A small audio embedding model, trained from scratch.
Model: 2.41M parameters, log mel input, arch resnext, norm batchnorm, activation relu, depths [2, 4, 4], widths [128, 256, 512].
Training: soap at rate 0.0026, 9100 steps, batches of 256.
Data: trained on simulated sounds of rotating machines with and without faults, 39062 training examples, 59.6 epochs.
Rows from block 2 of a small audio embedding model, named by matrix and row number. Rows with one number belong to one channel. Each number is 128 + 32 x the weight over its row's rms, rounded and kept within 0 to 255. All counts start at 0. Numbers have three digits each. After the name is the row's rms in percent of the matrix's.
After each channel's rows are labels from the 100 clips, of 14848, where the channel reaches its highest value: "top examples" is what is common among them. Only what is clearly more common there than usual is listed. The data: simulated sounds of rotating machines with and without faults.
# convs1: grouped (4 groups) 3x3 conv, stride 2 (model.blocks.2.convs.1.weight, 128x32x3x3, each kernel summed), inputs within the group 0-31
# convs2: expand pointwise conv (model.blocks.2.convs.2.weight, 256x128x1x1, transposed), outputs 0-127

convs1.22 084:199125168119161094080119151165091111121075126179142118144110173081110077110153140138148161090143
convs2.22 095:089106131137154092064101135208142148166137116117150138122107226129116117087187061145151082114115142103124163145171118092122143097158099133194104099175084220135153092086114096116118159074107105113157189071174119069089100105103151122188119167072127097100114117128117081123145132124138094078123153163157131122095148129169077101138153106143129105199113100122149149117130104117157161078145
top examples: rattle; compressor; piston engine

convs1.64 133:207118191132081117149114109125166134096145133134126082124222105109135096179119127131113144120116
convs2.64 106:143163086106136177109167100091116148108120119121111141148118092120147154180171105123116094144125121194062167107105166097131123125110112122117105083132139126119079117117155132110161144100060128054081176159125124139116153201151076087133098151155121095158118077098156150139172132102127106152105118067077151224162090153168095136094180238112078086174129076140100144140105131140159090157123
top examples: speed: slow; piston engine

convs1.74 114:104146123091166125082133094105108148123124185125099134113154132153131103069167083123188172079073
convs2.74 096:117140061150168090133156072146115053092094147142112135094155175114120115179151083111101100156147161127165086161103105163112138153156172122089142138145102168137140132118111173133129150123119120177110109159215150136150145134134150116173089111133156147121207129138109143093189095149128104083097089167235201161098113163107098149131148176173109151173172156128094102206098082106153124113110
top examples: electric motor; compressor

convs1.94 111:163144127133074132123139042126095138116147174125159094132124125105087125106125094199072161092109
convs2.94 092:138159107164115134211134101159118151083164106096138085131134116187108086115091156166119133140061129182154193139118150118137129135167067120132110081091138166158118078134084121124066163135163127130126105114048058109127098157194128094104090119154179137117145115158100090124122138095097111074196136090079139204189117129110128205124126155069081167169164180106174064105143137144087096150135
top examples: conveyor

convs1.45 102:134144074112134112147154127119113148134090160068150174086138090128132171086075124198125170113086
convs2.45 100:167122098104083089147089120072103130145129099181146120095141111116117093146111099129149100165173112158107144126112139076091106141132119114154093135077149137105133131131144117116122110130103173116100089112136138098165155097130202072089115178104108143103111105208141102112153110091172089129130144168153204074151140107099116086093110145129150145107173157082135113204143177118117104100160
top examples: piston engine; squeal; speed flutter

convs1.120 114:200123098184119107070112110118133092118108151134172164126139103198098107142109179119154155147166
convs2.120 099:094081185172118133190161089101145085091154090134115163160064161089078110050133101181113108105141115184116096117111128131143130150134171134094088105118076070146106052113171137138150116159126120144123180094133130132093114082102161118107087091155129092088083115116119129138178086127126114131127160073168156113153134117133064127149114167146111139148109095133206102165162104118115075158108
top examples: gearbox; turbine

convs1.67 130:060124117129137123133122129143127190119102127161110158104129109154113131140138083118201190043140
convs2.67 104:130109134131128122095135137111159116159148154168167138170113177178109168111117143114126108132170158103067124157121195167092120123133096147095120132111096125129157080044166125106153109087160167043102132156110122117136144144118103102133083135111073121175101118106143121177118148113138171115151150116143134167113130080155085146088112220173139131188098097099137169130155175147104152109151
top examples: compressor; electric motor

convs1.33 109:132099116083170100100157159066113123100094159111164161063120093116090098120140112151109203129136
convs2.33 101:144104090132160192145151078142080122095150199110175117129146172165134126138130099151109181146140126085152108107153138118134108108081096094154102136085102124158187098110081138131108126082106126123145113185127141138122136129168163136124205104172144129160120068088137119087194137111121113119117117150126130132136181128121129178107110086147164137068100136110120131179156078075039080123103
top examples: gearbox

convs1.90 075:156142105167157063107157123157153085159099125121128121111205163190135090124132167125124128190132
convs2.90 101:134195114126062144122180156158114144112104074121240081116136132152150130155094114124176154030040108099154170149156129139137137150108060114079096124140121072159049197101091179105134128176184118089181166147103151104116102054142142085085122181141156134124089120103134128115115162064092117150164134146084124087097164116130125191138145136097099084114173115119095132140149120102187166096075
top examples: state: faulty; speed flutter; squeal; gearbox

convs1.41 108:130093172073112109156182167134170148146145170096114154135130173137127126164121139203180079129133
convs2.41 104:110180081111203047109096142120149154119127070101143058150142102151101132099116099154110137127167096161129106092135096086125119086152114134105167190134084129091197177108104082094104112086106119138086118093115113127101157121064150129149180079170077067085165118124143104164135161101113082137102101182107133117195125105097101115098170093091135123174166151167099096118152130123088145130151
top examples: squeal; speed flutter; piston engine

convs1.119 098:119102112164126128111125103132121173108175140132146191141167122098117088158088183123196190159095
convs2.119 102:108059099196110088139211066131128161166134128146172149179154121095211084126121160130097143148058128114142156105143129116078121117124189118151073098117141112099141148184120149174152162064173128157153079172119082178099099182128102156175209137098122088123115148126111128092091162091135122098086071076121149152131104175142164151139117142147084102091126119132160127146140115135119133135128
top examples: gearbox; speed flutter; squeal

convs1.49 117:104053102078126141111139113114136180102118107151154144169096144059171120103128117134090183155166
convs2.49 091:187116220113135089160136061101105137131077139120102135092080103134119170169164146215056076118176158088083111090180156123100140118054167141178165119112097123123121098130081121122172149083089076179091127146169122136140113117061083109133064086133125142104186111121093112076144131153132142121097150160109149118155136087178105167104093145163103137131105161110146080119141172059121173172124
top examples: speed flutter; squeal; gearbox

convs1.107 118:100110127172062148091092103170118119058115155137151163123114166134080082138105175098150164150123
convs2.107 091:145145106127073112111169091109170106130101139125139118157113123147109129135138083167162132099150123117117126039167169145091069151118139087167121071131180104167168113104095112185132079158137091117106121108084074111167160164169112163129165114095131146183132104104126129156154105144081128115115100093182160115106108116149146137182124096125119241174089101085173145106062104200096085097141
top examples: speeding up; gearbox

convs1.40 106:126096156126122134179158118129082113148138101106115129073132197123125116067131080134049129174150
convs2.40 099:105141118131124119125093143072117172119124099150122109126143109145140047125124163134164078079151075132161127106102122189110140205153124111072132110124148144082168139079073099120154149156101165132087114133105160118108128093140135129120090113110111078168110115100129138113157129098137140137100135080152091129140152136104140144159111150137157145171080128111119086120135114180064224140118
top examples: electric motor

convs1.11 103:153096100101092126136118108152088117081097100113064156134156074131140184091177177160119151166113
convs2.11 106:177124132146082149112136074097159134103108100075076076062139114095115110113102170134174113195104109074070114116149167143085138114120103102125143156126080152143078122177182118087122085141155143111175119195179146125213166077093135121112107152098160157109155127136074174121122076132102117121143214139132117110124150120114127122094081155123143103079149094080116122081150145136111127105099
top examples: speeding up; gearbox

convs1.13 096:150118124098155108074083156171144073141134084100147146164133138135110131087122103211099190129137
convs2.13 092:079089098131143092096092132168103122125125105121113139114103185139177117129120057130074152103118130167179086145150134107093129140153116168067131106161114134077115079139109111124126147163080138070205089118167106077123134151135135151087166096170134197117132110108125102177136154139149090140101093142144164122128113162113106101146132172096127153172126184138129167149160125109106133119118
top examples: electric motor; rattle; squeal

convs1.54 084:150077162150103144171139060077139136134123110158093150119134162168075102138130145188178086112122
convs2.54 101:055108132131098110115139091109083145121090102098130118117076040145165073118135134157103123132144116127092113175131197137143167174152157113125142188101176157084121162124064125116093131138084086115153130174145103135075156134085067134071104158122175101128208088135082144120126233145151162095143083169120121192121108163123102130115142170107047146168129098080137113142153153135127194083092
top examples: speed: slow; piston engine

convs1.117 087:148139085076098136167107089106101131105151152158125086167167155080101082098150188153167117118089
convs2.117 100:066165182137136112179188109053086127103148127063156099196167135096164101163127138093107168103125084092140115226120116111153104147112087074171112099160171079140165115102123132133169166116102139134107106179096153163154146163140117122060112091134139082126106140116131194106153112147157116091101125163114159109136170090179105147147152108150100093187146149066120140137107163161127118119080
top examples: state: faulty; speed flutter; squeal; machine: gearbox

convs1.26 117:169096116127071063091119162105121170117125104192155116107162132120090138097197134127174122104128
convs2.26 092:096099160087133166192071137113129102096152096123173125128132129122192150125172070120155148126147139093204119074148133065147137134116158123084084139160126116112140126145165166104151161122100139092141079117156130090158154101142161184138098093131119118101098095096130112094102152144134105124157166145117137085098171159151170179128157162147124117114117151144150114130140117148108110091107
top examples: piston engine; rattle

convs1.125 121:179075116115156110098066143099151151178089130101100120115123132121149196152150151173099153148179
convs2.125 095:089129140114109063130080117136108126200102149126117138150113096153186165183130119122108105148147176133161110098148143207148194111112130134122176124136092082086147128174126118132133110078102154118100140150123174117172132094090128110138120118079152069129092107159164155159113105174083111096110099119123142136129101135114212106156170098130157119085096095093181141122143087064078156155146
top examples: piston engine; rattle

convs1.124 111:108118158124156073086101127136148132081068126073145130085127082170174163109124110116114111098193
convs2.124 101:128079100116069169210120088084157070135158156098128191133123165103166112092110108091151135122107085139079130142062143177154089173161149091117164137112066131128138043117095125148143050166157118095129083115131135125070137121138109182097119199187192141134095181160125147117145084161116141095058133190092145150172115176127098116122138121119093168194109179098124067166099130100103154072116
top examples: piston engine; rattle

convs1.84 101:191112125188118120129112107156209090152081173115153150158173143144133081104131145110091115137101
convs2.84 097:077148127076147144175057130119110083144179140089122111104091180104174138060147083162110098166108054179107191122145145145133093095163116105174138089245162096151145119147097119111119130141127063072137146134145162180181095095049158110117124152076181144142117131096126171113111119176129124118096088109145134192176110116148115167129107101147120115112158096114132097114105118120105128119095
top examples: rattle; piston engine

convs1.98 086:122120155128141129156138099139195127107100129096078098077118093142088056134156057141105119135176
convs2.98 090:076094223074104155182104204162152145134182169115172165134103117136177138124059094154165085096118104112156185106195134144115044121102135050088102150138163095118144137105168152117104104160120122153187127123133145149141079111078124154092133120119126166140144153103049106130094121115111152043150080110140101129130103132131192060121119119120151126148144081135140110157121034121147115190088
top examples: squeal

convs1.42 100:101162122201128147115120114103090071132121128123088085144137118141140105141139111073052087168085
convs2.42 097:139089142100137152171142070136127155161131118098127138110089151101193174187101161154178178111114089111188130199110135118104119123107127152150173062150105170130103190143136222110092138101098109161125085122082167149141099140082156153171124164121163152184089150140013116164123138145079110113090119118091163164120162154132080062133113127087166118132128112084087092151128121109088127073151
top examples: speed: slow; piston engine; rattle

convs1.105 118:143133140075122117142130172144192116163068122094099083084099131153108159089123073080103101139157
convs2.105 095:121119170149150147114123152102099129173119083138156125073110104161124103118125140108128115160088145155112112094158134081030140130130093135071127105095206103100126122124081183098098130179113133096115114168100103144104108141142096169149081127118116151101098185130072132132142143165098123078062131081146121104150155098110060111154126117128129192086141111212119131107149104090136118109105
top examples: speed: slow; conveyor; compressor

convs1.32 133:116098166209103192133142158147129101113095097111116139073089128135086150098134152130151073085142
convs2.32 103:099093136184094224064119110132080102116136113104129125133194143159125145172084117128186132124103214138092127124077145079097167168074099083103085093134148107109114136053112125128116083132098120144104100113070113138124167123080133112076089118150139071128152121107151028142133124134104113106154153118147107154153125135096104144084115108094148127126056131076151144104071120172091173185123
top examples: rattle

convs1.44 084:123087123075143138082165106123133137078143121138097150064087146075147154180080118110090161168122
convs2.44 097:161135159124133166137076135120100127077152145117173089070128136164131158161112131161123101159146122070122087126171180093102142124166085115175095171110093127076186118111118157131084137137142131129158084110123190101126125167113092100080119091167150090129118074151141156087161079190097079096128116066114155136139146071142122107121050103141097154168079124130114136126140047157168145108080
top examples: reverberation; text has "room"; text has "reverberant"; gearbox

convs1.34 094:145146073107225088101150132125131131071169142120113077133149084142109146155161134100091094128124
convs2.34 105:111149167108192088126128114145123145113174137139116148095213145116135173168116124095200165133194077109109071154117136096149127107188083078124156123092099156178117082100115165163170105120097080124143058134087111138082128132154140096116124103137097080178092110128058139103170120076176145098121141135123146137107140114185113112100109134108141147173151098103104113098153131119175137099100
top examples: state: faulty; squeal; speed flutter

convs1.14 103:179122083133106088111105168116108129165086115215159102073159155102093107113137096158143110120102
convs2.14 092:115126104165105148109134115123110114116159143123146053181149182038161165119212110084193138099099138104131147074122095129110078127170121131129136097110084150118125121143062057116088161094102137117155061200149183118110081136135128143182135132065116131196111190129083129103179122189188123111126103151114108118101128152149055135127165081094073146122104114147126083088125110117101138107140
top examples: piston engine; rattle; machine: compressor

convs1.121 098:189119117127106094151126147078114113170122149152096118083090114180141130125073134092132195187148
convs2.121 103:127113091124115093103147116163099087155147138045139116144088143131116124122159124161129186138101163212062131142157143102121138156184118106126111115113154089219198156100106136105116116050080130140103134120137145116103158153140132092083089117040134134161120077132099167103110078147109135110159100128118200180148123081126147131092090129175091077143129106081142212109151121100126094062153
top examples: piston engine

convs1.17 131:109146113151097092167099127092110147112121162102102098172118156158127161099200153078107117080193
convs2.17 099:093087085118142169117117170083120119056094153108112126071117068147175104065104108136103158119103177125136144059153189097134163192098105111139129086128122167135095141118121102078101105104137138108135152155079162146127143133159091127148124102132140092152119105123135065171156105184130116090126071132172112082152071117108084072092131203099110157083151179142113173190175141110158100110122
top examples: electric motor

convs1.0 099:109103139173100104119213138171126130109155126086088156180153127127151154171130088131112166117191
convs2.0 108:149186158125163062116100141149112167107128120122141124161151107108123138214141102119099147127124137164080097157117108117104096144047179123114097102088143170063178111135173181090127154126133131208126116146160136097108168102080161102095139184156137150186100190134112090127222109080110100224093114143094102146159167098111102106164134164079137146124132120127201164102174152148156126092115
top examples: squeal; electric motor

convs1.51 092:175108106123171084145146139144103121116135102078086195105175142102101159122113161154054095107124
convs2.51 108:120099121134167159104095137149164175141096165088149099138150092124135115138084111099122142136193105128115139123067083110154139073137143073111108180078126138175153078135122111141141141162118106123127120114192068117081187130175143128167154163132157118129081126095192104140137200156085146132133136120107114105145109101109049133149132163122131175136109212177097134165125146184147145168136
top examples: piston engine; squeal

convs1.109 078:091116163124129116120167151109049160148114146144123126168116123080201128163172176132065120133136
convs2.109 107:163145109113130091140097197108105152115128137132203128114110149143110110092090114107101134112144117105122127140137106112093114139116165152211112104118090118118118228155145146158163167145059143183128136155106109095104117124203098193067080175149129124141178103069127145160092096123125113102131146139121146108131125208101074120116143091138120152117085141115123189122116089132072127063113
top examples: rattle; piston engine

convs1.52 107:131125155203167148155135162101112124126187138089129122099181169124102138195122104149175093092126
convs2.52 102:101084097101146102094108105078102149064136121118135145085070205131066112108129121159150107135090177111099107159130151125104088177116154162148105140136171099146113214159114109111111098079107142194131145126153101134118108103104143163123115078145155140158170085114094132109143161122098137093152137141126101169108129102134096128131122096112127173171120098161119063132175148127091145140112
top examples: speed: slow; piston engine; rattle

convs1.47 114:145090117176136198135145107090085114167142050106130128086155157096123141130141092161086110093102
convs2.47 100:088126105132142175068121142084153136116129117060093176106150170170126142124156122061134103133115151147115149110125151181155121145134178128131147101134174130107135099102166101112138157165182105134127135114137113145078072105151131111138177136185137151118108115085126107099153069068124181079098108091134163156073110142113092113099203155130117132169193128071110081168145066138210126163117
top examples: compressor

convs1.37 093:131190149190131099125112171147156119077123114088136146065120102104130124175166160086126114176090
convs2.37 093:115138120090140131107112142086143067076142134107158071083086072111148130190141107137131139158122159113141068138161143138124102135143167238119153163158115118079158143151135168147122134158164200098128100129185095107097114162153110145069157068112181116105088092091080108150159129092123115114132144187137144143135118099134115119127102137140146156103177092110129121135109098122105131109121
top examples: speed: slow; piston engine

convs1.79 103:098103090134180187116117183144153110124122090111136089114123118141154088093128085122212081146119
convs2.79 109:108124147102130120163119070140102090106096148153172124115128103144184160093086100116080121071078111079117116103147178125094132170156107106112095167081215118132109179086121128136078132115122100125099136107131176126063144132143148133087122123096146098109164204134070097182142160170150107183135125126144196127102074090123100119084079185127103118115134106106095161193092167064180075148116
top examples: squeal